{"model": "image VAE", "dataset": "coloured fractals of 300 iterated function systems on busy backdrops", "train_examples": 97500, "image_size": 64, "crop_scale_min": 1, "horizontal_flip": false, "color_jitter": 0.2, "bottleneck": "kl", "downsampling_factor": 8, "encoder_arch": "densenet", "encoder_norm": "layernorm", "encoder_activation": "gelu", "encoder_depths": [4, 4, 12, 4], "encoder_kernel_size": 3, "encoder_stem": "single", "encoder_growth_rate": 16, "loss": "mse", "latent_channels": 32, "decoder_norm": "groupnorm", "decoder_activation": "silu", "decoder_weight_standardization": true, "decoder_widths": [64, 128, 192, 256], "decoder_blocks_per_level": 1, "decoder_block": "basic", "decoder_dropout": 0.05, "decoder_attention": false, "decoder_upsampling": "pixel_shuffle", "kl_weight": 0.001, "init": "trunc_normal_002", "residual_init": "none", "optimizer": "muon", "muon_scale": "original", "learning_rate": 0.034, "momentum": 0.98, "nesterov": true, "orthogonalizer": "newton_schulz_5", "adamw_lr_other_params": 0.001, "max_grad_norm": 3.0, "max_steps": 4900, "batch_size": 48, "epochs": 2.4, "lr_schedule": "linear", "final_lr_fraction": 0, "warmup_steps": 490, "weight_decay": 0.02, "adamw_weight_decay_other_params": 0}
Rows from block 13 of the encoder of a small image VAE, named by matrix and row number. Each number is 128 + 24 x the weight over its row's rms, rounded and kept within 0 to 255. All counts start at 0. Numbers have three digits each.
After each channel's rows are labels from the 100 images, of 14976, where the channel reaches its highest value: "strongest on" is what is common among them. Only what is clearly more common there than usual is listed. The data: coloured fractals of 300 iterated function systems on busy backdrops.
# conv1: bottleneck pointwise conv (encoder.blocks.15.conv1.weight, 64x144x1x1), inputs 72-143

conv1.23:109110130183147136133141189162141102139131130053129132122131109140132136146123120102144128118126121128110159135148114125174117121106168098119153107097118120109140152121085089127188134136133138136148130127122124137159
strongest on: dense

conv1.4:109123158147104148136154164105107118110133109111106142136113115106106122162111131129110113128143115130132151080125165103146156125119130137125143115136140124138104153141132159126130135112149131141090123139136127116115
strongest on: black

conv1.55:126143148087130117110130147132139112097124125091124118126140145129143124171108106131102137144154117131106129167130131122127100109120100110123107153157109097111136125164156104138149133107154131163107130151129112126144
strongest on: dense

conv1.15:071138143157136147134119148100112124155140129136119128120125106141115126144127142118096137114128118125080132094136146123140124130111122136120153131097152144150119096127118141130111135116147145126103126137148150133106
strongest on: black

conv1.49:136135126137129143119145124086126124140157135145129105164129112123151139144151115103136106122142134113147150127143095125158128135121113166132123128163104108109106119127222129113102117130123164105081119141118135120130
strongest on: white

conv1.60:139129079108122130148147115096139129119109153065121124113114100133073117134134136108111109121109141127143147090136123125106133141151076134107135125136133109116139129112168130127099133136112118110101121155128137108132
strongest on: black

conv1.11:134133136138137136102112109125151150113131129111123118120113122111140131148123123137148130122121126104121142111130100149148118108092121111113162130132114119143137152126152105135155100151157132131127151120124108143110
strongest on: dense

conv1.34:110115125227131147123125104120159122219139140117134146108133113123098128156147130127133131134119117120135119106145137127187139134128132144129145133133149151131116145132149131093121146121108110141170102186117126085159
strongest on: dense

conv1.43:168141130149127140118137098130156117184108119161146134144154108121130117115119142131133115142145133113104107099125115132105136110130124114126140121131148144138122144129095126133141100142100138117129126111099110118131
strongest on: dense

conv1.53:137115128151126137115136116096135128128146088159126133157138130126140167146135138138137120113122129158115141119136160116141173145154091101131126122148140130135097084105124106110187213125110102138073132125110119107156
strongest on: black

conv1.3:151126094127114118158144147132148133135140142167135138121132113142146122124111117114116122132132137124113134112121119142114098095138138152137134134134135148131135165125197156154170155101090151097105110157128151159135
strongest on: black

conv1.30:125111122088131100104139159093134115169143121166124107133126143140134136171130129162129132145125139121123124156119107126147112116128105113139121099100121088126141130102101092143108182125094155145182145135114117148141
strongest on: dense

conv1.12:152117126146085126151133170119118111165132137142132125093127086138076128150122136121136130151114129137112147129122122143125159123137167106153116155149141129126117143137152120151125125098088129144174133163123126150126
strongest on: dense

conv1.18:134119125129120122139124105093142095107143128125140106114132171147128136122142148128104132135106123098118119160128131118138101123113123124131127144152130122128135123136189130122146097126146111122113137115104140129169
strongest on: dense

conv1.22:120119128137122127109136140193096143122135094085123105104111155147121122130130122147143117139139115138144140121115109136178166107135144165112138132129120142129111127096082135155196132131133114133150118113135117175105
strongest on: white

conv1.58:143116136090140123122138140151115138091117113115139117133146158120150132125117138144133144134112109109149151104115177136146111127134155097127129153104136139151160137122107132145173115143121088119138114093137146155129
strongest on: dense

conv1.31:118127150171145126125123094153127126127136116112130130131127162126176124155131136121135126126116138120137129194139141102142114126144157146115122150118138144125134133125134141116035117130155134121141133143132133119148
strongest on: dense

conv1.51:158146131151134133095110133107147118157123103102132130108134150130114096157139130147123130143116109140137100153105140152141119138155111125130118138124128147108120161133108114101244148114138107119144101163102139100163
strongest on: black

conv1.20:082114100117142113118127130124123125129155128111134123141121126126105130142160130148137147127125154113140102184140117147135132151104141148125128112119120121153132176154062159119176187136160128100111126120128134127128
strongest on: dense

conv1.0:130145118089100101138109144141111154086127124141135133131100120130089143172122106118125118103149116139139134148128136138173141126120185122114133131138107113124145186094070141128104154120153128135127127143144125129101
strongest on: dense